From a checkpoint of a small CTC audio transcriber.
Model: 4.45M parameters, waveform 16khz input, arch conformer, activation swiglu, layers 8.
Data: 26041 training examples, 11.3 epochs.
Rows from block 3, named by matrix and row number. Rows with one number belong to one neuron. Each number is 50 + 10 x the weight over its row's rms, rounded and kept within 0 to 99. All counts start at 0. After the name is the row's rms in percent of the matrix's.
# gate: first MLP gate (model.blocks.3.ff1.gate.weight, 512x128), inputs 64-127
# fc1: first MLP up (model.blocks.3.ff1.fc1.weight, 512x128), inputs 64-127
# fc2: first MLP down (model.blocks.3.ff1.fc2.weight, 128x512, transposed), outputs 64-127
gate.59 023:72 43 59 32 40 44 54 56 56 50 31 57 53 47 42 66 50 48 54 70 45 63 69 42 44 46 30 57 49 57 48 49 49 46 64 59 46 57 56 50 59 54 43 45 42 52 49 57 55 50 77 54 44 29 41 47 61 30 49 69 56 47 66 47
fc1.59 025:40 69 37 69 51 53 64 51 50 49 69 33 58 70 52 30 48 39 49 45 57 41 28 53 55 55 66 52 44 59 51 45 54 37 44 44 50 31 50 33 39 62 55 54 46 47 60 38 49 43 33 35 68 59 49 58 33 60 44 45 48 41 52 48
fc2.59 012:73 61 56 48 52 48 52 46 47 47 42 50 44 60 38 50 42 44 65 75 56 63 47 54 45 57 35 67 40 56 58 49 37 50 39 55 55 51 52 49 52 60 38 34 51 54 38 47 44 69 53 36 59 41 44 47 54 49 46 34 60 44 44 30
gate.60 009:69 62 34 58 58 54 53 49 55 44 50 55 62 42 61 51 54 47 66 56 55 47 35 59 54 53 56 52 31 46 74 54 64 49 68 67 68 57 59 60 51 59 42 42 37 45 41 61 54 46 46 48 47 38 49 37 61 60 71 52 56 40 51 48
fc1.60 010:59 47 29 58 57 57 52 45 47 42 46 49 61 41 62 51 63 52 61 45 44 51 29 63 51 51 56 53 36 40 57 56 64 49 74 67 67 51 71 64 57 53 48 45 43 35 49 64 56 44 50 50 43 30 54 35 56 53 74 44 61 45 55 38
fc2.60 006:60 34 65 68 70 52 52 61 36 43 51 52 35 62 53 68 56 54 51 40 35 56 55 52 51 53 54 52 67 59 55 41 37 40 45 44 54 56 36 55 65 51 51 54 56 47 22 53 48 45 52 54 53 55 62 49 43 49 50 39 41 52 26 51
gate.62 177:16 36 38 61 44 48 44 50 60 45 53 35 49 61 52 47 71 51 47 47 53 64 47 62 58 56 47 52 55 56 47 38 47 50 40 43 53 61 49 60 53 45 59 54 42 45 54 53 53 53 71 48 39 39 85 60 49 49 48 50 36 72 38 64
fc1.62 141:69 45 58 63 57 47 61 45 40 49 49 50 44 44 51 57 34 42 49 61 49 45 53 43 62 38 36 52 50 45 54 49 47 49 52 34 51 45 52 43 41 59 50 49 40 59 52 46 50 43 32 57 78 57 20 54 66 57 49 46 72 37 65 31
fc2.62 103:41 59 45 47 66 66 50 51 46 46 50 36 61 57 56 68 68 56 63 34 58 49 44 54 45 34 43 57 57 43 27 55 32 56 36 74 35 60 45 60 47 44 46 58 52 59 50 51 43 38 72 62 51 55 60 45 57 46 49 55 51 55 59 65
gate.64 078:64 18 70 57 45 59 48 65 40 47 42 42 42 40 51 42 59 45 47 52 42 76 43 48 43 45 84 58 41 46 56 36 51 38 76 46 44 51 56 58 64 57 72 54 53 56 54 60 51 55 51 50 63 43 50 38 46 50 48 54 50 40 50 51
fc1.64 082:36 77 45 61 55 38 60 40 60 57 51 69 63 68 49 52 50 55 45 41 53 32 61 55 62 63 14 37 65 50 42 58 35 54 32 55 51 46 50 41 49 55 25 41 37 49 39 47 54 45 58 62 37 57 44 53 62 53 46 46 51 34 48 55
fc2.64 065:55 39 52 40 43 31 60 43 55 53 66 43 53 45 45 66 66 51 45 51 45 48 51 51 49 40 49 64 76 49 60 58 51 49 37 56 55 59 49 54 46 33 51 47 48 50 35 47 64 68 44 37 56 38 49 50 52 65 41 58 48 23 51 41
gate.65 106:36 41 66 62 66 52 72 53 39 49 59 53 39 60 55 32 57 57 47 61 64 60 48 43 34 22 45 56 64 65 43 54 43 44 54 50 42 41 53 47 39 51 61 41 44 46 56 53 54 47 67 39 66 56 39 60 51 52 61 46 56 46 35 53
fc1.65 090:38 38 44 62 46 54 68 49 47 44 62 52 38 70 61 32 64 53 46 53 67 60 41 46 32 22 56 48 53 58 56 41 35 46 67 37 51 44 50 46 45 48 46 40 52 44 71 59 56 40 56 38 69 54 38 56 57 48 47 49 48 58 43 53
fc2.65 068:54 51 49 43 67 49 27 42 50 67 30 58 49 59 60 71 44 61 49 53 56 58 41 44 58 53 56 43 45 55 46 51 55 49 47 48 54 63 37 40 57 58 53 38 38 39 37 60 51 32 68 56 63 65 55 58 65 58 63 49 44 57 45 43
gate.67 029:68 34 53 52 36 48 53 72 42 34 35 52 51 43 28 55 63 56 63 60 66 52 64 33 49 34 31 25 54 55 57 62 43 49 69 57 45 43 47 39 56 45 65 40 59 47 57 45 67 64 55 59 28 46 45 57 65 54 57 46 34 40 55 53
fc1.67 024:42 57 48 50 70 55 54 57 63 45 56 54 57 40 62 44 30 53 38 48 37 40 48 64 60 71 43 78 44 59 55 46 49 48 34 49 53 56 60 60 40 49 51 45 61 50 56 63 34 51 49 37 66 66 48 48 23 49 43 44 55 74 52 45
fc2.67 016:38 64 42 63 59 56 51 74 52 39 68 58 61 50 46 67 41 47 55 53 51 55 51 48 58 34 49 63 49 27 65 36 57 46 51 62 38 31 47 39 55 51 61 63 57 55 52 49 67 60 24 60 41 50 50 39 59 42 56 47 43 21 43 42
gate.68 026:42 69 60 41 45 57 56 55 42 47 41 51 55 61 62 62 36 39 60 39 35 39 57 47 48 55 51 61 52 51 41 61 43 46 66 43 51 37 48 36 52 35 42 58 58 55 50 45 72 47 33 40 32 40 39 74 47 63 57 52 50 50 56 57
fc1.68 022:60 33 49 63 55 43 38 45 53 43 61 56 51 41 38 44 69 57 39 68 65 54 47 57 54 52 61 39 54 54 69 47 49 49 39 59 47 54 39 67 45 70 61 44 41 49 52 55 32 55 55 64 64 62 60 33 47 39 45 37 51 54 48 44
fc2.68 014:43 51 55 54 54 51 53 86 35 52 58 54 61 50 50 51 50 59 68 53 45 38 35 38 54 35 65 60 75 45 42 61 54 45 46 49 57 35 44 40 50 58 52 57 60 64 36 51 47 63 41 54 29 31 47 47 41 46 48 64 45 62 42 44
gate.69 011:38 60 61 31 48 35 59 62 43 32 59 42 55 46 45 45 52 63 66 52 61 35 58 35 50 41 60 35 59 52 43 52 34 45 38 46 54 42 46 62 45 66 48 39 41 44 43 63 55 66 48 66 46 41 54 65 51 48 48 47 28 71 59 57
fc1.69 015:54 45 45 66 54 57 40 46 57 62 47 65 43 48 59 46 54 53 42 45 43 56 48 68 47 50 42 69 41 53 54 52 57 45 61 55 41 57 53 36 45 45 38 72 54 62 55 48 49 17 44 28 56 44 49 38 50 53 51 45 74 32 48 56
fc2.69 011:45 61 44 45 50 54 55 26 41 48 60 40 45 42 58 54 52 36 44 37 59 45 44 63 71 63 34 48 47 59 47 50 53 55 49 63 59 44 43 48 51 56 39 66 43 44 35 62 59 44 49 40 46 57 48 48 69 60 47 30 66 55 47 53
gate.70 025:39 40 38 67 43 43 45 54 58 53 44 40 50 62 49 55 56 52 57 47 48 50 44 60 67 38 49 56 42 45 46 45 56 43 38 37 56 40 44 46 40 44 43 59 43 50 63 40 69 46 38 43 40 44 53 94 43 46 44 65 49 72 49 42
fc1.70 024:31 39 37 70 52 47 37 46 64 51 43 39 33 55 51 61 48 57 58 45 48 43 46 54 73 50 55 48 48 55 52 44 57 53 35 42 54 41 51 48 37 47 41 55 44 53 70 39 57 42 35 38 45 46 56 69 57 39 38 60 57 64 45 38
fc2.70 016:60 59 49 55 56 47 44 55 55 42 49 55 42 55 50 51 71 42 42 55 18 46 58 64 57 64 34 30 35 55 63 54 49 60 48 52 52 38 51 53 59 53 52 51 55 42 55 48 64 37 44 60 44 35 56 60 34 52 42 39 48 57 63 61
gate.71 039:35 65 78 57 29 63 46 60 42 46 44 60 62 63 42 57 33 41 44 56 56 63 60 39 52 53 59 62 50 42 46 50 48 46 63 40 37 47 59 40 47 42 46 60 46 40 35 65 52 56 40 47 63 45 51 45 44 57 40 55 44 31 61 63
fc1.71 036:36 56 82 52 24 63 47 61 41 51 50 63 62 61 48 55 34 46 44 54 64 58 55 35 57 52 54 63 45 41 45 47 44 49 59 34 40 44 61 37 50 49 51 63 44 39 37 66 54 59 39 48 64 49 65 38 52 53 44 51 40 37 62 61
fc2.71 026:63 56 65 33 58 77 47 38 50 54 61 71 46 47 40 49 63 40 53 41 59 55 60 55 36 61 39 52 42 41 46 48 40 55 53 44 65 69 65 54 35 55 57 51 44 45 48 50 54 70 66 52 48 64 47 56 55 43 34 40 55 49 41 37
gate.73 256:41 43 40 55 44 65 43 42 53 53 50 55 65 48 48 58 25 59 50 53 55 45 35 57 50 53 70 38 46 39 48 53 50 60 40 57 49 41 32 52 48 63 61 48 53 62 60 44 65 40 50 62 29 55 77 65 50 54 42 46 50 44 56 50
fc1.73 264:61 47 54 56 44 36 41 65 56 50 46 51 48 60 39 39 59 61 47 42 52 66 43 51 47 46 50 62 62 56 50 32 51 55 53 44 46 50 46 42 48 45 53 56 46 60 51 54 52 48 58 34 69 54 31 66 49 49 39 60 49 42 29 64
fc2.73 197:58 47 48 19 47 40 39 72 47 49 67 45 64 57 47 60 54 72 50 47 62 38 60 57 60 38 45 68 35 47 49 60 48 43 48 69 50 55 55 53 33 46 44 41 62 51 36 32 56 52 49 38 51 47 47 48 54 43 48 63 58 36 50 41
gate.75 583:20 60 40 55 30 54 78 54 59 51 43 37 49 53 49 55 43 56 50 52 43 68 45 48 48 56 47 58 56 45 50 49 40 48 58 49 55 26 59 47 55 53 47 60 53 58 36 44 64 54 51 42 76 39 80 46 51 56 35 50 45 22 49 46
fc1.75 399:34 41 60 42 39 55 69 50 43 57 51 40 48 46 54 59 53 55 39 48 56 22 42 64 46 52 50 56 59 47 42 43 45 42 45 53 53 42 36 55 49 42 47 64 54 49 46 49 61 55 61 51 67 41 74 46 46 58 66 63 58 49 44 64
fc2.75 577:44 61 44 58 55 43 49 52 49 63 65 16 32 56 41 49 59 44 55 43 45 48 46 71 59 55 41 49 84 44 53 43 51 47 48 50 51 56 42 30 43 57 45 61 59 48 63 50 36 39 51 65 60 65 51 57 74 35 53 40 53 63 54 44
gate.76 049:56 56 45 50 72 41 55 41 35 46 66 47 62 32 51 54 47 47 41 69 54 47 55 36 53 34 47 46 62 50 52 47 44 45 47 46 58 47 59 44 43 37 55 53 44 54 43 45 45 40 37 71 56 58 48 60 64 51 65 49 51 51 68 65
fc1.76 056:40 55 39 37 85 41 45 37 29 66 52 49 57 47 43 53 55 50 43 54 61 39 52 48 45 43 63 47 50 52 61 60 58 54 40 48 49 47 53 54 39 38 65 59 45 52 44 40 37 40 50 55 50 51 51 49 70 50 48 61 62 48 41 59
fc2.76 037:46 36 54 54 45 43 52 60 37 51 46 60 50 31 62 41 50 63 44 43 53 41 41 30 62 60 75 42 53 49 52 30 52 41 39 53 44 63 58 67 51 61 50 47 42 33 35 39 42 62 62 43 49 73 59 48 21 50 51 50 57 61 59 64
gate.79 088:55 60 44 60 52 29 59 59 67 32 38 74 65 41 44 58 63 49 44 50 35 53 56 44 48 46 34 47 59 61 47 48 42 45 51 36 42 62 51 45 40 48 44 35 43 53 65 42 57 51 58 48 66 51 64 47 63 53 51 50 57 37 50 42
fc1.79 104:44 48 61 47 54 56 44 43 41 61 62 27 37 63 53 52 34 46 52 55 76 51 47 60 51 51 64 46 43 41 49 51 56 46 39 57 56 42 53 50 60 54 53 63 57 57 36 66 36 43 42 65 41 63 42 42 38 41 49 48 42 59 61 53
fc2.79 064:48 61 40 50 57 41 41 47 41 50 69 45 62 48 52 38 48 38 67 42 56 52 37 35 43 51 41 78 48 58 47 69 52 49 56 49 55 34 42 64 51 64 46 34 36 53 22 54 58 62 56 35 46 45 35 56 41 54 63 55 60 51 52 54
gate.80 013:38 45 42 48 55 58 56 55 39 62 45 48 36 46 52 64 43 57 37 33 38 37 56 43 56 60 31 45 39 48 49 41 43 54 54 58 44 41 61 46 50 62 43 60 69 57 50 53 45 55 26 33 38 60 43 55 44 56 53 52 38 51 47 52
fc1.80 013:36 57 45 41 43 48 57 42 43 61 50 47 49 50 46 60 56 51 39 25 38 50 43 45 51 43 51 46 49 43 56 49 41 61 33 52 46 49 77 48 48 58 48 56 61 65 40 41 60 50 26 49 40 68 48 64 47 52 66 52 53 43 42 58
fc2.80 008:47 56 45 09 60 45 39 63 60 59 45 61 50 47 52 47 60 48 48 60 46 56 50 54 36 57 60 40 48 53 47 59 66 40 50 41 43 59 54 46 41 44 61 46 49 47 46 47 49 57 63 67 51 43 51 33 56 51 74 44 61 43 43 37
gate.82 028:64 44 46 63 48 54 44 49 64 48 32 70 68 65 63 47 36 49 36 51 25 59 41 56 60 35 48 60 46 65 48 40 43 50 42 45 59 40 41 24 47 71 59 57 57 50 61 34 70 52 44 48 55 60 46 45 48 63 60 52 41 59 44 42
fc1.82 033:42 51 44 41 58 36 49 48 43 55 51 36 53 42 42 53 50 44 64 50 58 53 50 43 43 59 55 40 41 38 49 69 50 55 58 57 41 52 60 61 64 46 43 36 21 56 37 62 47 51 42 58 56 48 39 53 56 55 46 44 67 59 60 53
fc2.82 020:48 51 41 45 41 33 45 26 65 46 52 61 46 59 52 43 47 37 57 40 68 56 45 51 50 59 59 57 57 40 34 54 51 41 40 47 55 45 47 39 50 52 59 80 46 50 52 45 42 60 43 57 61 32 39 40 35 52 43 51 19 64 49 62
gate.84 085:32 32 40 54 31 58 63 63 51 51 51 45 50 28 48 52 52 47 47 46 52 30 54 57 42 27 57 57 60 51 51 51 67 53 44 50 46 58 55 76 53 51 57 40 44 30 64 62 52 55 52 55 81 52 44 45 31 51 59 49 47 54 41 57
fc1.84 081:38 43 53 45 43 66 60 61 50 60 47 54 54 24 48 42 55 50 57 37 53 35 61 57 43 29 53 58 61 58 46 66 59 50 50 59 42 55 54 60 55 56 47 38 49 34 58 59 47 56 45 61 81 47 53 36 42 47 56 41 39 49 45 47
fc2.84 051:63 47 61 59 47 52 37 60 60 32 37 44 54 57 58 51 46 54 30 49 35 37 39 42 50 35 74 39 34 54 46 45 65 44 56 29 54 50 41 39 53 52 60 62 43 58 56 35 44 42 43 21 48 53 55 36 48 56 47 35 58 70 53 68
gate.86 301:49 67 58 52 42 39 60 53 41 57 40 31 51 55 39 54 53 48 44 52 56 37 46 51 40 37 66 37 58 43 49 29 58 52 55 64 46 50 40 54 45 55 35 65 61 64 59 46 54 55 47 55 64 46 27 43 45 50 59 51 50 24 60 51
fc1.86 345:62 63 60 55 55 30 52 43 45 51 42 53 43 53 42 49 49 38 54 52 46 38 51 55 51 40 66 48 59 46 52 33 65 49 58 59 45 53 42 54 42 61 20 66 56 62 58 49 50 47 47 65 58 48 15 44 55 44 56 44 57 32 52 47
fc2.86 373:49 37 58 47 48 72 45 63 35 65 41 46 12 43 49 41 45 57 44 50 52 45 51 66 41 70 42 47 53 44 59 43 46 51 40 50 51 40 69 48 67 46 60 49 46 51 40 53 54 59 46 71 48 67 47 52 38 48 47 54 47 58 43 47
gate.87 009:47 58 45 37 59 66 46 58 41 25 58 55 47 65 49 39 53 49 53 58 50 50 62 52 48 36 32 55 60 64 47 68 58 61 46 62 55 52 70 27 41 60 44 54 45 46 37 58 35 51 48 44 57 37 59 67 52 56 41 45 51 46 44 35
fc1.87 012:43 28 62 47 38 22 67 62 44 63 42 40 35 42 53 60 57 46 62 34 51 63 46 54 50 64 54 41 44 38 47 35 46 47 46 47 43 40 47 69 52 55 43 38 63 66 59 47 63 49 50 51 40 55 45 40 53 54 49 50 51 51 52 53
fc2.87 009:65 67 62 58 54 31 55 61 55 46 57 55 60 47 47 32 64 42 67 48 55 50 54 50 56 56 41 45 47 44 45 48 70 71 65 38 43 51 56 42 56 43 51 56 48 43 48 54 49 42 34 64 58 32 35 57 63 54 56 60 41 42 49 71
gate.89 055:68 37 83 54 65 58 60 58 47 46 54 44 52 43 40 63 41 55 50 43 47 55 48 45 53 53 43 55 65 56 49 48 48 45 50 56 31 34 62 38 41 38 56 51 40 60 40 52 60 43 34 45 50 23 47 35 53 43 51 55 43 35 24 54
fc1.89 049:68 29 69 48 57 51 67 56 72 43 54 50 43 34 45 56 36 64 50 50 52 52 51 39 56 63 43 66 64 56 54 56 51 50 47 57 48 40 73 41 46 42 49 42 57 50 52 55 44 42 45 50 46 31 46 49 43 41 51 48 47 55 27 51
fc2.89 035:43 45 56 53 53 57 41 55 44 41 47 56 54 42 50 55 49 38 47 60 57 38 47 41 79 46 42 39 33 52 44 62 58 57 67 63 55 58 60 29 56 57 42 49 45 70 59 55 34 45 35 56 53 40 33 54 66 41 64 43 51 53 36 48
gate.90 035:38 57 42 61 39 56 45 57 34 58 27 41 47 51 41 45 35 42 61 75 52 41 48 62 48 45 51 64 49 62 51 57 67 53 53 51 35 43 49 80 35 45 74 44 48 41 52 43 33 55 42 37 50 43 35 44 42 44 36 49 38 44 48 58
fc1.90 032:38 53 52 58 25 38 46 55 39 67 29 57 36 57 39 42 40 47 56 66 46 44 45 57 53 45 55 54 56 61 48 51 64 44 52 45 32 37 47 80 40 69 65 46 47 53 40 34 36 47 49 49 50 37 42 54 43 54 43 57 38 28 56 51
fc2.90 024:53 52 33 48 56 42 69 60 56 61 44 42 54 42 52 60 64 65 40 49 41 50 41 34 43 55 59 55 47 42 49 31 49 54 42 50 40 45 49 62 60 50 44 51 53 33 27 56 51 58 51 47 49 63 67 46 27 51 64 19 57 55 57 48
gate.91 007:52 47 47 26 60 57 53 59 52 42 63 33 35 41 68 52 53 56 47 44 74 58 56 47 59 46 42 27 54 38 56 72 61 73 51 46 38 31 38 55 56 49 49 49 28 51 35 45 44 41 46 49 82 45 43 48 48 58 50 45 46 45 50 56
fc1.91 008:48 55 54 75 48 66 39 27 56 57 51 59 57 58 39 62 46 67 53 70 26 45 39 53 34 47 50 60 44 61 37 29 49 27 44 57 62 55 56 62 41 47 54 60 49 49 45 57 52 55 52 58 38 53 74 36 53 44 51 49 55 49 48 49
fc2.91 006:42 45 64 43 58 39 47 45 41 43 51 48 61 30 46 47 63 39 50 55 50 40 44 66 54 47 69 65 59 58 53 49 48 41 43 62 51 41 53 31 45 59 59 59 59 30 61 57 58 63 61 46 51 23 40 46 55 43 34 47 44 67 63 49
gate.92 039:47 16 37 54 46 56 43 59 58 64 37 76 59 40 31 45 55 40 61 50 59 56 58 46 53 40 67 40 59 50 45 50 39 40 47 43 57 46 52 40 27 61 51 44 38 53 59 40 50 58 33 53 72 50 53 52 32 50 48 47 44 60 52 53
fc1.92 040:52 30 49 59 45 62 57 50 52 60 45 49 51 39 49 40 25 35 64 33 49 39 50 49 42 46 67 46 57 51 48 46 40 41 44 50 60 62 68 34 42 41 73 42 39 63 50 49 30 70 25 54 58 50 55 40 39 45 48 43 45 62 52 42
fc2.92 023:48 47 46 39 50 53 49 69 48 58 52 52 56 59 43 61 33 58 66 61 54 48 42 64 56 56 45 40 46 35 37 31 65 53 55 58 47 67 49 59 42 49 38 63 52 52 40 62 58 45 44 43 63 56 58 40 37 54 63 61 62 58 37 51
gate.93 032:66 44 54 53 57 51 36 43 46 34 69 32 61 50 72 41 35 52 50 33 56 51 52 40 52 53 50 63 42 55 46 67 58 50 37 57 50 46 62 60 46 45 60 55 52 46 44 55 45 40 31 58 60 57 48 57 35 40 57 67 52 75 47 48
fc1.93 032:41 58 49 41 51 46 71 53 36 56 56 59 30 53 40 67 58 55 51 57 50 58 61 65 42 51 49 35 55 37 61 44 42 50 54 47 44 48 34 38 42 53 52 25 54 58 49 54 63 49 61 48 43 34 38 41 64 68 50 43 47 38 43 48
fc2.93 014:64 41 70 51 52 45 55 73 52 51 43 42 47 51 46 25 46 38 42 52 61 48 20 39 54 50 43 60 42 53 64 44 54 65 51 63 27 32 52 59 45 56 50 45 47 62 54 57 46 58 39 51 52 64 50 52 69 41 49 59 50 53 40 59
gate.94 014:64 63 54 48 45 30 43 54 47 49 63 34 47 57 58 46 55 42 41 44 51 59 36 44 43 45 36 49 57 39 64 68 49 38 40 61 55 50 49 39 43 46 36 65 59 54 56 39 56 49 57 52 40 37 34 44 39 49 53 48 55 58 58 65
fc1.94 012:31 29 44 47 46 63 51 48 53 58 40 70 58 46 42 56 43 58 61 58 49 48 62 56 57 51 58 56 45 63 32 27 52 59 61 36 45 52 56 56 61 57 65 44 39 51 46 61 43 49 49 50 64 61 74 58 59 51 46 58 42 37 47 35
fc2.94 008:37 50 64 61 61 57 56 43 41 44 56 40 56 59 44 43 58 73 52 59 43 69 32 37 50 42 20 66 43 45 54 49 49 46 38 46 63 32 54 46 47 64 73 40 58 62 63 34 41 60 32 52 37 44 42 37 70 37 45 53 54 47 53 52
gate.96 030:49 50 39 47 55 56 44 31 51 62 39 52 54 59 50 51 63 49 58 53 42 36 62 45 45 47 28 53 35 43 40 51 44 64 53 45 61 40 66 62 28 68 56 46 51 60 58 49 45 48 43 38 44 48 66 43 38 37 67 45 59 56 52 46
fc1.96 029:46 46 43 51 44 59 49 37 55 62 48 63 51 58 47 48 53 42 60 59 60 38 58 39 52 40 33 54 34 41 46 48 46 71 43 46 60 42 56 70 35 74 63 50 53 68 65 51 48 47 44 44 41 45 65 34 49 37 53 45 35 51 52 51
fc2.96 017:50 46 60 44 43 75 34 63 58 47 45 48 60 66 59 46 43 68 44 36 49 51 53 36 37 35 50 38 53 64 39 47 49 46 55 37 43 53 46 49 48 55 66 70 50 46 59 46 50 52 56 41 37 53 41 45 63 55 29 51 37 54 48 55
gate.100 070:75 53 65 41 56 56 56 49 59 44 54 55 50 28 57 35 39 53 62 48 50 43 45 56 53 39 37 67 40 53 49 53 73 35 54 32 63 51 53 39 50 63 67 57 42 41 66 46 45 57 62 50 54 52 40 38 49 44 51 41 45 25 55 42
fc1.100 052:73 43 54 39 54 54 58 57 60 38 67 57 42 56 56 33 36 51 62 55 47 54 32 51 38 39 39 50 36 41 63 64 66 42 36 50 75 61 59 26 39 64 63 55 55 33 51 48 55 47 63 69 54 45 51 41 52 38 62 43 48 34 53 50
fc2.100 031:32 60 41 55 57 28 52 46 59 45 49 42 35 59 46 56 45 62 42 49 41 43 53 48 65 47 48 60 44 55 47 38 54 34 47 51 53 57 48 50 68 32 47 51 47 51 59 51 57 42 49 35 58 41 56 50 59 63 47 57 48 41 51 37
gate.101 035:37 22 46 39 45 52 51 46 31 62 53 52 53 56 44 42 56 56 62 66 58 43 40 56 57 39 45 41 47 59 37 46 53 52 47 36 43 59 55 71 61 38 75 41 48 45 50 59 29 60 41 48 59 50 53 43 61 45 46 53 52 34 66 55
fc1.101 040:50 43 65 49 52 49 54 38 45 52 75 40 56 53 75 42 58 40 57 52 53 39 51 58 53 67 64 44 57 42 45 65 59 59 54 71 49 54 41 50 60 39 42 63 50 54 49 35 45 59 43 53 51 51 54 42 56 44 39 36 59 63 35 49
fc2.101 016:48 60 71 53 39 42 44 51 52 46 57 51 53 43 47 61 47 46 50 46 46 37 43 60 51 46 52 30 43 34 65 77 49 61 54 54 45 55 35 59 46 43 34 61 31 46 60 61 73 55 50 46 71 43 40 49 35 68 60 38 39 39 42 48
gate.102 216:52 31 59 38 57 53 68 34 35 55 54 52 53 35 47 51 56 40 56 54 66 30 38 63 45 36 47 45 43 51 56 43 48 45 40 69 56 63 35 61 43 45 62 61 48 46 56 48 52 43 63 35 36 55 50 50 30 45 63 52 55 55 44 63
fc1.102 185:58 42 57 45 63 35 66 55 43 62 57 51 55 56 51 53 54 37 52 58 70 46 43 56 56 32 36 41 49 57 54 55 40 39 39 65 62 41 55 68 36 74 53 46 47 56 23 54 52 38 61 56 38 51 51 55 46 45 38 46 42 41 51 51
fc2.102 122:49 48 60 56 53 60 29 35 47 38 48 45 43 48 36 42 54 40 43 68 45 47 51 47 44 39 44 46 41 41 75 41 65 58 44 60 43 72 27 50 38 59 47 63 50 57 71 52 44 33 50 53 50 41 44 61 28 33 51 56 30 50 40 48
gate.103 029:32 52 43 64 30 35 59 32 64 52 68 50 54 61 64 56 46 52 31 50 57 59 37 40 46 57 53 47 48 23 36 60 60 56 56 49 49 36 46 45 44 47 44 57 57 45 48 36 55 63 65 47 59 60 52 43 63 55 54 43 52 43 37 46
fc1.103 027:67 59 52 41 53 57 48 70 39 53 35 51 45 42 41 46 64 51 69 49 29 48 62 58 46 35 45 36 54 59 63 43 48 43 48 61 47 59 40 52 46 56 42 35 37 31 35 60 54 43 43 69 49 41 52 53 44 56 53 54 61 56 54 59
fc2.103 016:47 64 36 32 72 41 49 48 60 54 42 52 45 39 56 39 48 50 58 50 48 42 44 55 51 63 27 60 54 52 36 50 29 61 57 38 68 43 38 34 51 49 57 26 42 41 53 52 64 54 55 56 40 52 56 56 43 53 53 55 52 46 63 47
gate.104 094:54 62 47 58 61 46 50 50 32 47 56 46 61 37 63 40 52 59 46 65 40 50 66 46 71 38 43 55 41 40 51 45 42 29 32 32 46 67 75 36 46 53 72 55 48 55 54 63 59 50 49 48 52 53 41 49 32 45 60 57 54 54 48 55
fc1.104 081:66 48 40 48 62 39 65 49 32 50 47 42 62 34 56 45 50 56 52 72 45 50 62 37 59 43 39 55 58 47 46 54 32 27 40 29 51 64 67 40 48 61 82 55 52 45 52 68 54 56 46 47 51 53 32 43 45 40 58 59 59 66 46 60
fc2.104 046:48 53 65 43 52 54 54 36 44 53 42 41 47 48 44 76 47 69 55 58 63 48 55 38 66 39 60 46 57 52 58 58 48 55 33 35 62 50 44 38 55 43 55 70 36 50 48 52 47 44 56 42 36 44 26 62 58 62 52 63 49 56 54 39
gate.105 007:55 55 76 31 44 55 65 38 36 55 51 35 38 46 54 62 56 62 43 65 46 56 47 29 40 52 43 49 46 48 70 57 53 46 59 46 61 65 59 55 43 32 56 42 62 41 48 40 48 38 50 59 31 40 47 60 60 54 33 42 50 36 53 51
fc1.105 007:58 62 66 48 54 55 72 31 46 52 51 42 41 37 54 61 58 60 41 62 34 40 46 38 42 45 42 50 39 45 61 51 59 48 61 50 66 61 61 57 48 26 48 47 51 51 43 49 51 42 51 68 25 36 47 59 47 47 36 40 60 33 51 57
fc2.105 005:56 34 51 61 56 53 38 34 38 31 45 62 50 52 48 42 56 55 48 40 59 35 45 54 58 52 69 48 42 44 25 46 58 41 59 49 35 76 37 49 58 58 42 49 47 49 41 48 49 76 38 32 50 68 52 44 50 44 52 61 41 65 61 82
gate.106 019:46 61 55 59 56 59 56 52 41 53 65 37 54 38 67 52 59 49 63 40 45 52 55 52 50 60 67 47 60 48 45 55 27 48 58 44 56 49 53 55 37 65 43 46 38 43 52 53 63 41 35 56 46 62 39 74 50 67 55 45 43 70 42 49
fc1.106 019:50 49 46 42 50 29 42 43 48 66 28 47 41 78 47 56 40 32 44 83 38 52 43 54 62 44 44 57 39 54 59 57 59 63 46 41 48 45 55 52 72 33 39 60 42 52 61 34 43 54 68 48 41 44 55 44 50 30 29 54 58 38 56 54
fc2.106 010:35 65 44 50 42 45 62 37 39 62 43 45 47 57 47 58 41 53 60 48 63 44 30 50 45 59 67 40 58 47 50 47 58 50 41 57 61 52 43 60 50 40 57 47 35 53 40 47 55 54 38 57 54 49 53 43 53 64 27 56 45 50 40 55
gate.107 014:51 58 52 58 40 43 42 51 49 54 52 75 46 43 67 48 51 54 48 56 61 58 35 59 55 56 65 39 45 44 43 30 53 48 39 58 46 52 44 55 52 51 43 49 31 55 65 36 55 55 56 43 54 45 46 57 58 51 59 52 56 37 59 64
fc1.107 018:47 51 40 39 60 47 49 46 52 48 45 34 57 52 41 54 61 59 37 30 42 40 61 46 43 32 42 54 53 57 41 67 60 57 58 47 55 42 50 45 55 45 64 48 65 37 46 61 41 45 45 63 55 59 40 41 49 52 56 47 54 63 30 25
fc2.107 009:49 39 62 47 48 48 46 42 72 31 50 61 54 55 54 55 66 36 53 30 69 50 63 56 53 58 52 61 50 64 49 51 45 44 63 50 49 38 59 39 42 49 48 59 55 29 49 31 53 32 45 50 59 40 51 35 58 56 40 56 41 61 45 43
gate.108 135:35 59 41 58 71 26 56 55 57 39 58 35 58 51 36 49 56 68 54 43 42 57 48 59 42 42 51 75 62 38 51 51 41 45 63 51 39 61 56 44 58 51 54 55 36 51 47 44 60 55 62 40 59 39 33 47 42 42 58 44 47 60 37 59
fc1.108 144:48 47 60 34 41 77 56 45 48 61 42 52 54 54 52 45 65 32 46 52 37 38 60 29 35 46 64 59 55 54 59 49 50 61 57 33 58 67 46 51 48 52 51 56 45 54 48 50 51 42 59 49 64 55 71 48 67 58 49 44 50 47 59 43
fc2.108 072:33 68 49 47 32 35 58 72 42 55 59 39 57 51 50 32 59 58 38 37 59 49 38 54 52 52 44 52 47 55 53 35 39 64 75 56 56 44 52 47 52 33 54 42 49 60 50 33 51 57 23 49 42 61 44 61 47 48 54 34 48 57 43 29